config.toml
model = "contrastive audio-text model"
dataset = "single notes of 20 synthesised instruments"
train_examples = 78125
n_mels = 64
hop_length = 160
input = "log_mel"
spec_augment = true
win_length = 512
tokenizer = "word"
vocab_size = 104
loss = "softmax"
embed_dim = 256
encoder_arch = "convformer"
encoder_norm = "rmsnorm"
encoder_norm_position = "pre"
encoder_activation = "quick_gelu"
encoder_parallel_block = true
encoder_moe = "top_k"
encoder_drop_path = 0.15
encoder_num_experts = 8
encoder_moe_every = 1
encoder_expert_mlp_ratio = 2
encoder_experts_per_token = 2
encoder_shared_expert = false
encoder_patch_size = [4, 4]
encoder_conv_stem = false
encoder_depths = [3, 6, 3]
encoder_widths = [48, 96, 192]
encoder_kernel_size = 7
text_encoder_causal = true
text_encoder_width = 256
text_encoder_layers = 7
text_encoder_norm = "layernorm_no_bias"
text_encoder_norm_position = "pre"
text_encoder_activation = "star_relu"
text_encoder_mlp_ratio = 3
text_encoder_head_dim = 64
text_encoder_fused_qkv = true
text_encoder_bias = "none"
text_encoder_qk_norm = true
text_encoder_parallel_block = false
text_encoder_inner_norm = false
text_encoder_drop_path = 0.05
text_encoder_positions = "rope"
residual_init = "zero_last"
optimizer = "soap"
beta2 = 0.95
lr = 0.0032
beta1 = 0.95
shampoo_beta = 0.95
eps = 1e-08
precondition_frequency = 16
max_precond_dim = 1536
one_sided = false
adamw_lr_other_params = 0.00098
steps = 4900
batch_size = 128
epochs = 8.0
lr_schedule = "cosine"
final_lr_fraction = 0.01
warmup_steps = 490
weight_decay = 0.5
adamw_weight_decay_other_params = 0.05
Rows from block 2 of the audio encoder of a small contrastive audio-text model, named by matrix and row number. Rows with one number within an expert belong to one neuron, the router's apart. Each number is 128 + 24 x the weight over its row's rms, rounded and kept within 0 to 255. All counts start at 0.
Before each expert's rows are labels from the 100 clips, of 14976, where the router gives the expert most weight on average: "strongest on" is what is common among them; "band" is the frequency band that holds the peak. Only what is clearly more common there than usual is listed. The data: single notes of 20 synthesised instruments.
# router: router (encoder.blocks.2.mlp.router.weight, 8x48, trained with AdamW), inputs 0-47
# up: expert up (encoder.blocks.2.mlp.up, 8x96x48), inputs 0-47
# down: expert down (encoder.blocks.2.mlp.down, 8x48x96, transposed), outputs 0-47

# expert 2
strongest on: sine tone; short note
band: 0 to 250 Hz
router.2 [123 117 137 150 106 136 120 119 188 130 122 114 128 131  94 152 131 108 131 183  99 106 173 165 109  98 165 176 132 136 148 123 143 142 139 122 123 124 121 137  98 101 130 157  79 160 149 125]
up.0 [101 154  99 145  98 140 133 129 146 123 137 154  78 127  95 115 170 174 100 141 125 108 131 124 117 149 163 127 100 123 158 154 146 141 152 153 137 148  87 113 130  72 141 131 159 112 108 101]
down.0 [135 141 154 111 152 134 148  93 141 107 166 146 158 117 113 114 118  95 126 104 122 142 113 190 104 105 152  98 134 139 151  87 143 106 127 107 188 141  99 104 130 157 100 139 148 101 115 122]
up.1 [134  98 162 114 110  99  99 137 159 152  96 138 143 137 125 124  94 169 140 143 103 186 156 109 150 131 126 145 129 140 141  94 149 113 137 145 130  72 114 124  85 151 120 110 125  90 102 111]
down.1 [102 174  98 140  77 123 130 162  99 128 160 124 136 132 156 129 130 126 165 160 162  84 115 138 118 165 114 112 109  80 112 129 138 127 101 115 135 168 115 128 168 134 130 149 107 103 141 106]
up.2 [118 151 130 130 173 120  99 101  98 116 132 143 155 120 134 165 153 124 134 131 128 121 150 103 177 122 122 179  70  99 166 135  87 127 126 130 145 133 165 130 131 111 119 100 150 124 124 173]
down.2 [136 111 108  90 101 104  94 151 137 138  95 112 128 118 123 110 123 160 121 122 125 157 139 161 116 142 141 128 201 170 119 145 175 185 124 137 105 106 132 143 130 105 169 133 124 140 136 127]
up.3 [111  76 163  66 132 128 161 122 113 145 138 118 115 104 123  97 136 123  87 118 126  94 149 132 111 143  89 157 143  93 132 131 110 124 124  97 117 108 104 121 154 105 140 143 134 167 140 180]
down.3 [105 127  95 123 122 122 164 104 138 126 126 144 138 127  98 157 136 142 154 126 130 155  93 129 141 139 177 147 154 134 136 119 102 117 140 105 185 148 146 126 148 162  93 165 114 141 159  63]
up.4 [108  88 137 132 129 142 126 156 152 124  97 122 107 126 143 111  97 118 105 194  91  80 104 123  95 168 126 148 138 121 139 144 141 112 157 121 112 152 139 106 119 103 155 166 161 154 109 147]
down.4 [120 137 118 154 135  92 130 102 111 105 153 141 126 123 148  87 140 122 153 105 150 131 160  88 109 111 121 167 129 163 133  88  84 111 137 117  99  93 131 104 157 157  93 105 106 112 167  99]
up.5 [127 140  92 118  97 163 118 148 168 118 158 154 169 133 133 111 133 167 111 107 114 137 164 115 105 134  93 161 158 150 175 123 131 156 142 106  89 120 115 114 129 140 115 174  95 142 117 145]
down.5 [103 145  98 163 164  96 152 118 107  83 105 158 129 158 126 160 141 131 122 151 146 119 154 130 126 103 147 123 121 118 136 112 132 149  63 134 152 136 177 121 133 152 125 160 111 133 174 150]
up.6 [169 105 104  87  77  76 112 139 124 161 136  78 129  74 129 127  96 134 145 112 154 143 132 134 110 110 142 125 136 141 106 116 122 126 110 134 134 127  98  78 129 123 152 138 101 124 143 161]
down.6 [136 169 164 111 109 127 128 132 151 114 143 159 147 153 129 129 139 161 123 144  94 139 122 116 129 143  83 154  74  82 138 123 126 137 118 116 108 145 188 169 106 147  94 128 159 147 109 117]
up.7 [141 119 139 124 158 135 162 158 166 107 163 113 112 115 115 110 104  84 139 164 159  81 180 127 127 150  86 130 120 146 118 123 142 134 150 121 134 123 155 159  84 105 111  96 113 130 151 110]
down.7 [131  91 154 176 146 158  95 134 101 150 105 143 174 153 107 112 131 122 168 130 148 196 109 127 125 140 101  97 135 104 106 149 118 103 136 113 102 117 116  99 143 120 165 120 123 109 121 115]
up.8 [117 160 106 168 123 168 163 130 116 114 151 147 121  93 102 140  88 111 151 161 109  74 182 129 116 141 138 129 115 144  92 136 108 120 146 105  91 111 144 128 110 135  86 133 102 121 116 136]
down.8 [117 114 158 147 130 113 113 120 109 156  96 120 181 133 133 103 156 119 146 110 182 185 100 141 140 124 126 105 155  93 116 132 129 153 130 107  96 178 151  93 128 117 150  94 125 139 126 129]
up.9 [137 143  98 122 115 111 159 101  82 113 156 149 128 106 161 135 134 117 103  96  96 115 167 151 104 177 125 117  95 153 112 145 135 142 132 142  95 116  99 119 164  86 128 132  80 141 153 130]
down.9 [ 85 142 117 114 121 172 128 117 125 121  84 118 153 107  78 118 122 150 160 133 146 174 103 131 113 115 106 115 163 101 132  93 141 117 105  83 171 152 157 133 126 145 107 110 132  95 110 125]
up.10 [137 138 147 153  93 126 123 116 120 164 117 167 140 128 164 183 111 124 152  96 130 168 155 120  85 114 110 137  98 150 120 151 123 133 149 112 102 117  60 106 149 135 132 140 136  99 108 117]
down.10 [138 156 109 108  97 148 138 153 133  98 130 104 116  94 136 146 121 121 122 123 158 112 115 115 166 117 138 126 185 102 118  92 129 162  80 155 148 182 151 120 119  93 119 170 159 134 130 133]
up.11 [154 104 107 122 123  91 111 163  88  94 160 115 108  88 159 104 116 151 115 153 137 129 144 137 105 124 140 175 135 127 157 144 166 136 106 165 121 120 101 160 109  89 128  94  98 135 108 128]
down.11 [116 128 108 131 115 149 117 114 166 136 115 131 171 184  66 136 154 120 125 130 104 138  88 128 103 117 101 104  98 165  88 149 132 111 128 111 137 140 174 100 127 146 140 119 129 109 133 168]
up.12 [146 147 122 127 130 148 122 161 120 131 138 141 126  89 121  73 142 120 126 138  92 120 175 164 145 142 144 181 109 142  99 121 110 112 106 110 119 110 117 136  94  87  93  68 135 147 140 126]
down.12 [ 84 100 127 148 122 123  99 133  89 125  92 127 164 141  83 117 133 112 123 121 124 148  49 133 117 125 119  89 127 130 133 140 123 148 149 116 148 169 187 124 118 126 140 123 136 110 109 102]
up.13 [128 110 133 114 133 166 124 130 156 105  98 131 140 107 146 140 128 145 123 119 167 108 112  93 121 125  95 161 120 124 159 124 142 118 136 112 124 131 151  79 124 167 144 162 202 135  81  99]
down.13 [149 119 113 131 140 107 146 157 146 125 144 140  77 143 149 117 113 133 121  96 132 109 162 107  95 126 149 124 146 161 108  67 110 128  86 138 121 106 117 121 163 107 123 120 101 119 200 118]
up.14 [160 134 111  91 131  99 173 150 145 116 133 107 142 113 116 148 124 126  96 136 125 153 116 154 155 140 130 104 147 161 128 106 139 117 158 145 104 107  89 112 145 140 109 158  70  84 175 111]
down.14 [110 140 156 120 117 161  98 130  79 117 111 147  98 114 120 118 129 110 160 150  96 126 167 117 109 127 109 127  90  87  92 156 120 135  83  88 124 119 125 124 110  85 102  89  97 122 132 130]

# expert 1
strongest on: quiet level; sine tone
band: 500 to 1000 Hz
router.1 [112 115 166 129 120 147 115  94 135 172 117  98 154 101 120 113 142 108 127 149 119 108 196 156 107  93 119 136 145  85 134 154 109 132 136  97 107 106 126 133 112 104 105 168 130 174 146 135]
up.0 [125 136 151 119 116 105 160  89 138 170 140 153 118 128  78 120  96 129 134 104 172 143 108  98 132 135 122 142  80 109 150 112 129  95 204 124 113 133 142 130 101 105 146 129 115 147 132 140]
down.0 [131 137 150 139 117 117 103 165 104 137 145 107 119 131 183 150 122 104 105 140 108 123  72 112 126 121 111 126 134 140 121 169 141  98  74  75 150 125 141  87 133 139 154 165 140 101 131 146]
up.1 [118 153 154  78 102 139 152 128 160 125 121 125 149 129 124 137 129 134 115 117 157 118 125 109 174 109  68  92 111 124 129  95 192 130 144 160 141  69 123 122 135 134 111 114 149 131 129 146]
down.1 [141  99 130  87 116 140 172 165 100 114 139  90 165 112 137 139 160 132 125 124 134 148 107 131  99 133 156 156 144 101 143 110 102  85 101 126 148 133 112 125 107 145 179  86 103 124 147 162]
up.2 [124 154 137 115  96 153 123 111 137 155 160 139  95 161 116 139 135 150 152 101 160 109 107  99 121 138 158 132 144 103  89 126 145  93 149  93 112 151 113 106 152  98 150 123  54 139 122 122]
down.2 [169  83 136 133 157 114 115 118 130  83 101 122 152 133 141 157 111 121 147 121 124 125 105 129 158 136 126 148 104 185 154 120 171 147 130 114 128  88 153 147 101 146 130 188 163 135 128 133]
up.3 [158 111 170 101 111 111 161 119 119 156 121 113 135  94 138  64 148  74 126 137 150 109 135 139  96 143  96 124 131 131 135 152  99 113 143  73 118 134 123  97 137  98  99 150 114 115 117 129]
down.3 [ 51 128 104 165 120 128 103 105 102 106 138 128  87 157 121 139 113 173 126 157 121 139  82 125 130 120 126 143 128 108  88 150 142 124 134 119 126  99 137 175 109  91 123 137 130 129 147 157]
up.4 [171 100 174 134 123  88 125 122 132 156  96 105 118 134 115 111 156 136 109 140 137 140 136 112 149 124 132 131  99 159 151  89 172 169 134 153 166 156 124 107 158 100 109 146 151  95 137  94]
down.4 [ 70 171 130 126 126 125 167 126 127  96 170 144 152 104 136 120 129 138 169  99 144 116  82 171 110 135  98 112 139  96 126 144 107  92 127  92 113 142 143 121 150 151 133 120 106 133  95 139]
up.5 [158 135 103 180 129  94 105 149 171 161 178 111 142 108 158 116 150 121 124 134 139 129 160 161 130 164 124 140 151 115 150 141 143 135 128 116 162 140 154 131 153 125 117 146  70 126 157 106]
down.5 [110 172 136 110 130 157 129 119 106 131  74 158 121 109 118 122 126 125 182 153  97 115  97 116 168 129  97 142 112 123 114 130  90 126 147 161  72 143 137 158 141 113 134 150 160 122 137  99]
up.6 [165 156 134  87 153 143  73 112  86 132 137 102 140 120 143 143 116 148 118 118 153 158 140  98 112 105 119 134 105 104 151 153 120 126  73  95 159 159 136 162 136 124 119 102 138 150 141  96]
down.6 [124 107 157 150 123 162  75 146 153 114 158 170 137 153 142 140 157 104 154 113 102 137 148 173 137 152 113 113 132 136 148 169 146 142 140 181 143 143 168 157 142 140 124 120 107 153 116 140]
up.7 [158 107 134 133 123 141 108 128 103 148  93 109 125 121 108  93 163 152 150  69 162 151 124  84  86 143 144 126 138  90 139 140 122 150 136 137 138 144 108 102 129  59 125 124 151 137 125 148]
down.7 [ 86 152 141 161 150  98 124 135 146 103 138 123 153 101 140 102 111  89 172 165 191 119 155 164 164 124 119 136 148 161 112 123 130 126 150  97 103 102 125 115 105 137 115 131 124 121 114 100]
up.8 [127 145 133 120 150 144 169 128 131 155 129 100 159 162 157 120  91 142 123 168 139 126 142  98  73 111 104 153 103 150 138 156 111 114 152 122 145 103 155 116 138 179 119 128  81 127 101 101]
down.8 [115 166 175 130 124 167 100 132  71 139 133 137  80 117 154 139 162 138 120 143 114 118 124 148 126 146 148 119 130 119 115 113 109 118 137 169 144 180 143 138 119 124 114 126 152 111 196 131]
up.9 [115 153 124 142 130  64 125 128 125 124 104  92 143 149 123 132 140 141 120 111 128 178 159 115 151 155 127 170  67 114 141 143  99 136 128 152 152 124 145 122 132 171 137 133  89 112 174 121]
down.9 [160 151 128  87 124 137 131 146 143 129 148 159 138  96 147 124 103 173 123 113  70 117 120 118 125 138  77 118 119 122 137 133  94  98 140 124 119 133 138 160 130 163 126 124 181 125 120 188]
up.10 [137 128 125 168 148 130 133 111 165 155 175 130 132 100 121 116 112 139 100 139 151 163 184 160 139 150 154 151 161 157 122 115 129 123 159 101 140 138 113 127 114 113  79 106  80 110 133 103]
down.10 [146 154 119 115 107 145 131 126 116 113  83 141 101 151 194 149 144 139 144 174 142 139 102 101 139  80 114 136 112 104  82 136 109 153 133 153  91 166 147 123 122 110 143 137 157 118 135 109]
up.11 [144 118 100 115 144  79 122 124 129 105  73 112 111 134 131 145 144 118 141 104 107 147 132 151 131 184 104 140  95 135 132 105 124 142 163 137 122  62 135 131  99 158 144 142 107 109 160 163]
down.11 [118 172  99 116 127 117 168 150 139 151 154 143 155 148 112 114 104 174  74 126 113 154 116 134 147 154 133 133 119 121 125 134 152 110 119 121 168 116  80 124 137 170 149  89 157 105 106 151]
up.12 [106 127 138 134 124 111 161  97 113 122 134 161 118  98 155 114 109 144  96 102 132 101  91 160 137  92 105  86 106 158 120 124 129 137 167  99 132 124 139 175 180 109 132 122 156 125 123  84]
down.12 [133  73 159 100  90 127 164 146 169 151 134 144 175 138 117 131 171  97 144 138 128 151 106 132 121 148 154 131 131 120 133 126 130 119 105 150 133 125 118 128 122 154 148 171 105 170 172 160]
up.13 [ 92 109 178 141 112 154 158 111 122 117 114 132 147 112 134  66 117 105 129 112 158 153 169 141 119 133 143 115 107 133 119 154 105  84 145  94 158 111 153 103 155 101 115 130 146  88 110 116]
down.13 [ 66 135 120 152 102 112 102 158 126 116 138 122 140 136 139 114  82 143 144 187 144 123 120 127 104  92 114 128 159 114  69 119 154 147 114 134 113  95 138 115 109  97 149 144 141 117 165 129]
up.14 [142 126  81 155 123  75 134 132 162 155 143 126 142 162 142 123 122 120 100 154  83 154 143 138 148 145 125 149 176 147 119 122 133 136  90 130 181 131 126 148 134 145 124 130 105 107 182 106]
down.14 [159 175 139  97 119 168 149 143 123 131 108 153  91 110 112 141 137 152 129 121 122 111  92  92 109 135  93 134  65  90 113 111 117 136 144 120  74 125 124 161 135 125 113 118 159 114 107 141]

# expert 0
strongest on: quiet level; vibraphone-like; thin (high-pass)
band: 0 to 250 Hz
router.0 [125 118 191 149 101 188 113 103 139 126 115 118 113 123 102 134 158 122 143 159  86 113 167 160 110 139 172 135 133  86 140 106 113 145 139 131 120 156 127 143 141 107 122 155  87 125 145 125]
up.0 [140 147  96 153 109 181 108 173 114 134 120 119 114 122 154 135 112 122 132 149 130  89 145 126 147 125 133 164  91 132  89 107  98  86 133 157 105 162 118 142 115  97 141 119  81  91 107 127]
down.0 [123 119 136  99 109 100 100 114 110  93 151 161 139 104 113 132 176  95 164 121 154 150 138 113 118 118 156 126 177 113 107 144 157 152 137 111 120 166 144  98 163 118 165 114 117 145 152 168]
up.1 [109 172 161 162 168 118 122 140 152 155 154 131 116 106 117  96 119 135 170 152 135 154 120 124 126 112 132 123 112  69  88 132 136  85 135 137  88 150 125 128 110  85 135  91 142 113 114 114]
down.1 [122 127 126 116  77 120 129 114 108 143 109 127 117 107 128 117 151 142 146 157 163 115 130 133 133 135 142 104 181 175 107 140 148 200 127 120  92  92 157  99 167 115 104 137 156 121 129 123]
up.2 [111 140 127 120 102  90 123 143 152 169 120 105 115 108 135 114 126 135 153 108 120 161 143 178 104 110 147 158 101  68 134 152 128 118 119 136 147  77 125 162 138 156 155  85 117 128 117 158]
down.2 [159 128 140 165  91 115 133 106 123  77 173 123 135 165 119 121 140 167 112 122  94 121 139  95 151 153 100 149 103 139 149 133 124 138 168 160  87 111 158 116 114 151 138 140 120 101  89 129]
up.3 [135 112 186 134 130 142 119 123 113 125 128 105 114 127  98 112  91 153 149 150 145 128 131 118 129 148 131 126 153  83 178  97 122 154 149 118 117 203 146 145 141 147 141 143  93  87 115 125]
down.3 [136  77 133 129 108 132 108  97  99 143 126 140 122 108 121  81 169  94 127  99 123 140 103 145  92 154 118 112 157 102  73 124 109  77 100 136 104 127 115 119 113 134 107 143 130 149 143 167]
up.4 [183 160 174 182  99 135 116 125 105 160 172 107 111 148 144 121 145  99 146 109 121 123 115 117 134 124 135 132 138 127 135 101 100 188 148 146 121 142 125 137 153 122 154 121  97  95 121 108]
down.4 [105 116 121 106 104  93 114 119 102 128 126 117 156 120 126 101 136  83 159 113 142 117 124 169  87 133 156 127 209 105 131 153  92  84 130 102 129 133 146 132 121 144 109 153 112 138 150 137]
up.5 [133 133 120  93 130 148  97 117 124 141 115 136  80 126 131  89 106 174 149 148 102  91 120 113 105 116 124 143  81  79 129 103 155 144 109 152 105 130 104 135 109 118  93 126 172 130 130  86]
down.5 [131 121 138  97  95 135  94 128 116 163 132 130  69 113 159 157  86 169 137 155 103 134 128 120 132 115 126 138  73 161 116 104 143 140 106 148 117  75 129 125 140 128 129  89 140 133 140 159]
up.6 [119 150 119 190 161 143  82 151 111 112 125  74 114 119 119 106 109 135 122 136 128 137 142 149 141 136 160 134 168 130  95 100 130 120 151 146 133 146 142 147 116  75 107 110 119 174 116 162]
down.6 [122 108 131 108 100 122 112 117  97 140 144 147 104 105 129  74 169 119 156 156 149 139 155 143 100 134 111 120 158 133  97 143 127 152  83 124  68 132 121  96 141 131 148 171 116 122 133 170]
up.7 [156 137 121 101 181 101 128 109 143 114 151 134 161 113 107 151 138 117 102  91 171 148 118 140 119  96 140 136 101 121 140 147 146 149  97 158 121 140 128  82 153 134 134  95  96  88  82 132]
down.7 [122 128  81 105 124 171 126 101 163 146 132 159 137 139 129 159 145 122 148 169 123  87 145 161 146  90 123 112 169 132 120 133 173 131 150  95 142 145 104 127 112 155 151 151  96 106 107 154]
up.8 [ 87 127  70 135 133 132 106 132 168 125 116 138 141 128  81 148 150 133 131 154 134 125 139 102 124 164 103 145 101 124 133 106  84 145 102 105 115 120 150 148 102 126 148 119 202 149 141 115]
down.8 [138 170  80 146 158 114 133 153 114 109  91  99 120 111 133 110  87  92  84 155  99 157 123 139 138 101 138  95 144 137 142 108 157 101 128 113 148 132  96 128 151  80 123 109 122 104 113 127]
up.9 [144 167 123  86 139 165 123 112 115  80 139  83 135 140 126 110 129 113 160 160 126 111 150 132 129 155 116 154 164 176  98 124 144 111 152 101 154 118 137 140 135 155 101 150  90 141 110 163]
down.9 [121 115 167 128 136  94 137  99 134 118 108 131  98 147 122 129 121 143 143 110 137 135 134 130 162 132 145 120 153  96 151 102 120  82  56 144  99 170 127  93 126 138 119 181 135 121 153  92]
up.10 [119 155  76 143 156 118 153 120 106 160 128 162 125 133 139 113 117 105 140 106 164 101 134 117 138 152 129 140 141 125  77 115 101 173 105  98 120 103 158 140 141 130 148 112 198 141 134 115]
down.10 [125 171 100 151 153 126 140 109 177 103 117 107 137 135 160 142  83 127 122 186 127 163 143 143 153 156 131 140 114 147 166 152 178 114 121 155 148 118 115 113 147 150 153 152 129 117 149 134]
up.11 [167 130 159 159 107 110 134 108 184 114 149 130  94 119 130 122 127 147 134 143 101 130 100 114 137 148 123 164 142 132 124 116  93 176 171 158 145 113 144 138 157 127 182 122 129 111 147  84]
down.11 [119 117  90 111 118 117 119 125  76 125 122 131 131 138 158  91 126 100 142 119 128 159  93 188  79 144 150 140 146 102 142 118  85  87 133 134 116  91  95 140 125 124  88 116 114 117 106 132]
up.12 [ 76 148 104 121 153 106 100 128 127 125 130 143 151 109 161 150 153  92 121 116 125 172 119 136 159 116 131 112 132 136 161 128 149 111 124  52 129 118 153 102 124 101 159 123 138 119 127 181]
down.12 [130 169  90 106 128 134 150 164 148  89 144  99  94 119 122 146  78 119  99 146 153  93 144 111 142 116  75 150  85 134 138 111 150 147  85 117 138 115  96 120 112 108 123 138 112 121 128 118]
up.13 [142 138 131  90 123 148  83 137 124 134  97 139  97 124 146 104 111 175 147 147 100 106 123 110  98 103 125 148  98  86 155  99 167 132 129 149 106 124  79 137 109  99  95 113 148 160 141 109]
down.13 [150 134 144  97 111 141  90 159 117 166 160 140  67 105 139 142 116 162 137 156 101 135 112 115 134 118 119 147  83 149 115 118 161 139 112 134 108  85 135 161 149 110 145 113 166 139 149 159]
up.14 [117 109  90 109 125  68 170 101 155 135  98 116 161 134 109 107 108 103 104 144 100  88 121 121 130 143 141 103 104 135 123  97 105 176 107 171 129 141 107 100 106 129  98 126 143 132 145 120]
down.14 [137 149 115 119 138 156 131 139 130 150 120 146 131 135 159 153 121 142  92  93  90 146  84 126 104 143 108  70 124 104 140 121 140  81 158 126 136 132 156 146 103 183 138 133 158 138  90 101]

# expert 7
strongest on: white noise; C#
band: 0 to 250 Hz
router.7 [178 146 118 117 122 116 142 142 104 139 124 125 107 146 147 137 102 172 115 119 126 142 117 121 128 189 121  86 119 113 124  57  89 110 112 130 125 119 158 103 143 144 152 112 129  91  97 151]
up.0 [127  79 108 151 140 163 144 139 144 118  99 160 177 127 148 131 157 129 133 119  82 154 129 133 128 155 122 107 122  92 108 111 123 105 127 135 158 101 118 162 121 180 152  88 128 112 112 170]
down.0 [134 132 148 123 147 112 114  87 133 170 172 140 118 108 111 134 163 116 148 140 135  98 135 103 144 132 160 147 176 165 166 127 125 148 116 122 106 127 148 159 120  67 120 153 110 123 176 132]
up.1 [123  80  97 143 147  91 139 108 144 123 110 113 124 127  99 104  90 126 133 156 107 122 132 175 104 151 103  94 164 103 119 113 129 117 192 124 149 134 132 150 110 162 130 134 137 167 127 163]
down.1 [137 154 147  97 130 176 181 102 122 117 142 170 152 139 142 122 117 146 105 133 157  93 134 135  95  84 137 112  95 111 123  95 135 139 113 136 141 119 111 124 141 126 145 124 107 133  78 184]
up.2 [142 166 184 139 112 150  86 117 129 133 110 132 115 153 139 122  91 164 139 135  96 155 137 128  91 139 131  96 115 135 155 113  99 152 133 175 129 155 139 160 128 171 129 118 135  84 109 151]
down.2 [125  99 123 136 144 117 127 117 139 146 171 159 129  96 123 108 156 138 132 112 174 106 128 154 149  96 133 140 117 136  59 147 161 125 160 103 140 117  99 133 103  98  99 142 165 164 145 155]
up.3 [ 77  83 126 131 119 148 106  84 139 127 129 102 114 120 181 141 126 135  83 113 142 148 105 124 123 112 137  93 103 107 179 111 147 125 109 173 114 113 151 147 102 168 109 134 120 127 139 135]
down.3 [141 136 170 114 160  98 165 126 140 134 132 142  99 145  60 147 165 144 124 131 138 127 159 132 126 125 121 155 170 171 142 135 102 155 120  99 109 146  96 124 143  81 137 139 110 114 139 162]
up.4 [115 117 129 141 131 128 123 129 123  95 102 138 159 151 118 129 132 125 126 137 139 108 152 123  86 161 118 143 179 130  57 141 153 126 159 158 104  95 140  89 132 166 142 140 143 149 120 184]
down.4 [141 139 134 135 133 165 153 122 141 161 166 146 111  81 157 120 126 157 114 165 156 130 124 156 115  89 154 137  79 134 164 100 162 131 127 102 120 170 129 172 123  96 130 143 138 117 114 152]
up.5 [158 143 166 127 108 134  53  88 121 145 115 120 125 157 136 125 104 127 148 152 126 144 119 131  54 105 141  88 124 111 153 112 138 140 143 173 140 144 156 142 130 150 131 116 148 119 131 126]
down.5 [131 105 110 104 130 129 155 135 125 112 171 150 107  97  92 114 137 137  98  95 158 113 165 152 161 109 113 134 120 134  86 111 108 133 174 115 133 165 116 138  90  99 110 133  82 132  99 157]
up.6 [139 146 113 124 150 112 147 125 105 142 134  93 176  99 170  85 168  98 142 119 138  89 132 135 136 178 122 145 108 140 104 122  67  95  89 124 117 151 131 148 108 114 123 135 141 116 121 117]
down.6 [142 111 140  94 144 157 103 170 163 110  89 125 101 171  83 167 103 128 137 124  92 147 157 132 151 137 130 111 150 152 146 126 175 104 165 151 168 105 144 127 113 146 131 118 130 135 125 120]
up.7 [141 117 134 142 123 142 191 160 110 123 151 171  89 116 122 141  81 146 137 163 103 106 137 121 142 110 139 117 128 104  99 103 113 152 155 175 120 137 174  83 115 106 129 128 140 110 146 126]
down.7 [128 120 113 125 136 131  95 102 141 139 123 121 173 156 152 149 170 154 105 154 146 150 124 146  98 143  87 154 165 115 147 155 131 134 119  55 142 139 114 132  99 142 134 142 145 158  89 152]
up.8 [106 103 111 101 126 114  92 117  89 132 107 116 144 154 138 112 137  70 135 120 113 177 124 155 159 124 123 117 124 117  89 179 151 101 109  91 130 128 134 143 142 104 123 124 163 182 132 137]
down.8 [110 183 123 160 138 102 147 110 122 114 125 164  96 136 122 149  81 144 104 124 161 143  98 121 118 108 100 163 132 121 110 156 119 171 122 129 160 116 100 109 127 158 118 122 135 110  91  77]
up.9 [135 128  63 157 122 107 180 158 159 107 167 118  97 158 118 123 126 166 129 155 114 112 125 123 126 128 129 115 136 134 152 129 159 147 189 129 102  99 123 142 145 115 153 103 119 119 110 159]
down.9 [151 149 152 154 121 129 110  94  96 152 170 115 130  62 119 147 161 112 107 114 155 154 120  96 129 111 130 156 146 117 136 171 149 149  86 127 114 153 133  80 111 135 116 149 131 107 105 137]
up.10 [116 174  77 158 121 127 106  97 121  99 153 146 102 104  87 110 169 142 129 139 113 128 107 124 106 120 158 140 138  82 149 123 151 152 132 166 110 139 166 109 136 110 168 151 138 119 114 105]
down.10 [129 151 122 154 101  85 142 108 141 154 139 114 117  90 117 108 149  90 164 100 133 161 131 114 121 110 137 162 123 162 140 157 147 139 118  99  87 152 143 119 124  83  97 105 112  85  97 140]
up.11 [105 140 157 188 162 150  76 155 112 135  82 169 139 123 122 120  95 163 115 119 113 110 146  92 113 164 153 118 146 123  86 117 136 129 123 134 158 154 140 128 104 132 120 131 156 144 139 142]
down.11 [134  87  99  82  96 126 158  68 138 166 174 123 124 103 132 137 139 133 157 133 125 148 154 176  95 110 135 153 133 131 142 118 154  98 131 105 135 118  90 150 154 114 138 126 104 135 149 122]
up.12 [134  92  92 144 129 134 124 135 100 128 127 132 180 149 141 145 124 174 112 140 117 109 139 118 150 117 107 114 117 110 109  94 158 170 197 130 100 162 176 114 122 126 154 111 134 141 110 146]
down.12 [150 145 168 117 118 180 139  82 139 159 141 141 150 165 128 132 136  89 115 145 100 181  88  71 118 138 132 119 118 115 120 128 128 106 105  83 161 119 130 117 150 117 110 133 110 115 122 127]
up.13 [ 86 132 117  71 149 120 157 130 127 109 123 172 144 125 152 108 133 119 111 145  97 175 160 119 140 157 155 120 109 141 150 146 141 171 113 128 151 138  78 106 174 119 135 123 108 121 107 108]
down.13 [184 151  92 192 131 159  80 149 157 134 116 129 127 127 135 119 141 120 107 127 120 121  99 116 162 131 115 162 169 103 124 171 111 116 117 152 123 105 159 141 143 140 126 116 158 108 145 151]
up.14 [112 137 131 108 114 174  86  88 125 151 155 134 134  93 167 114 127 105 129 127 149 136 115 129 111 111 111 100 139 127 112 106 155 149  97 159 112 149 114 101 137 168  92 148 129  85 171 165]
down.14 [141 118 105 152 116  95 119 141 120 106  89  91 142 149  85 133 109 159 109 113 137  99 135 174 142 102 160 161 130 140 112 117 123 111 157  77 145 137 127 115 115  80 137 130 136 173 120  90]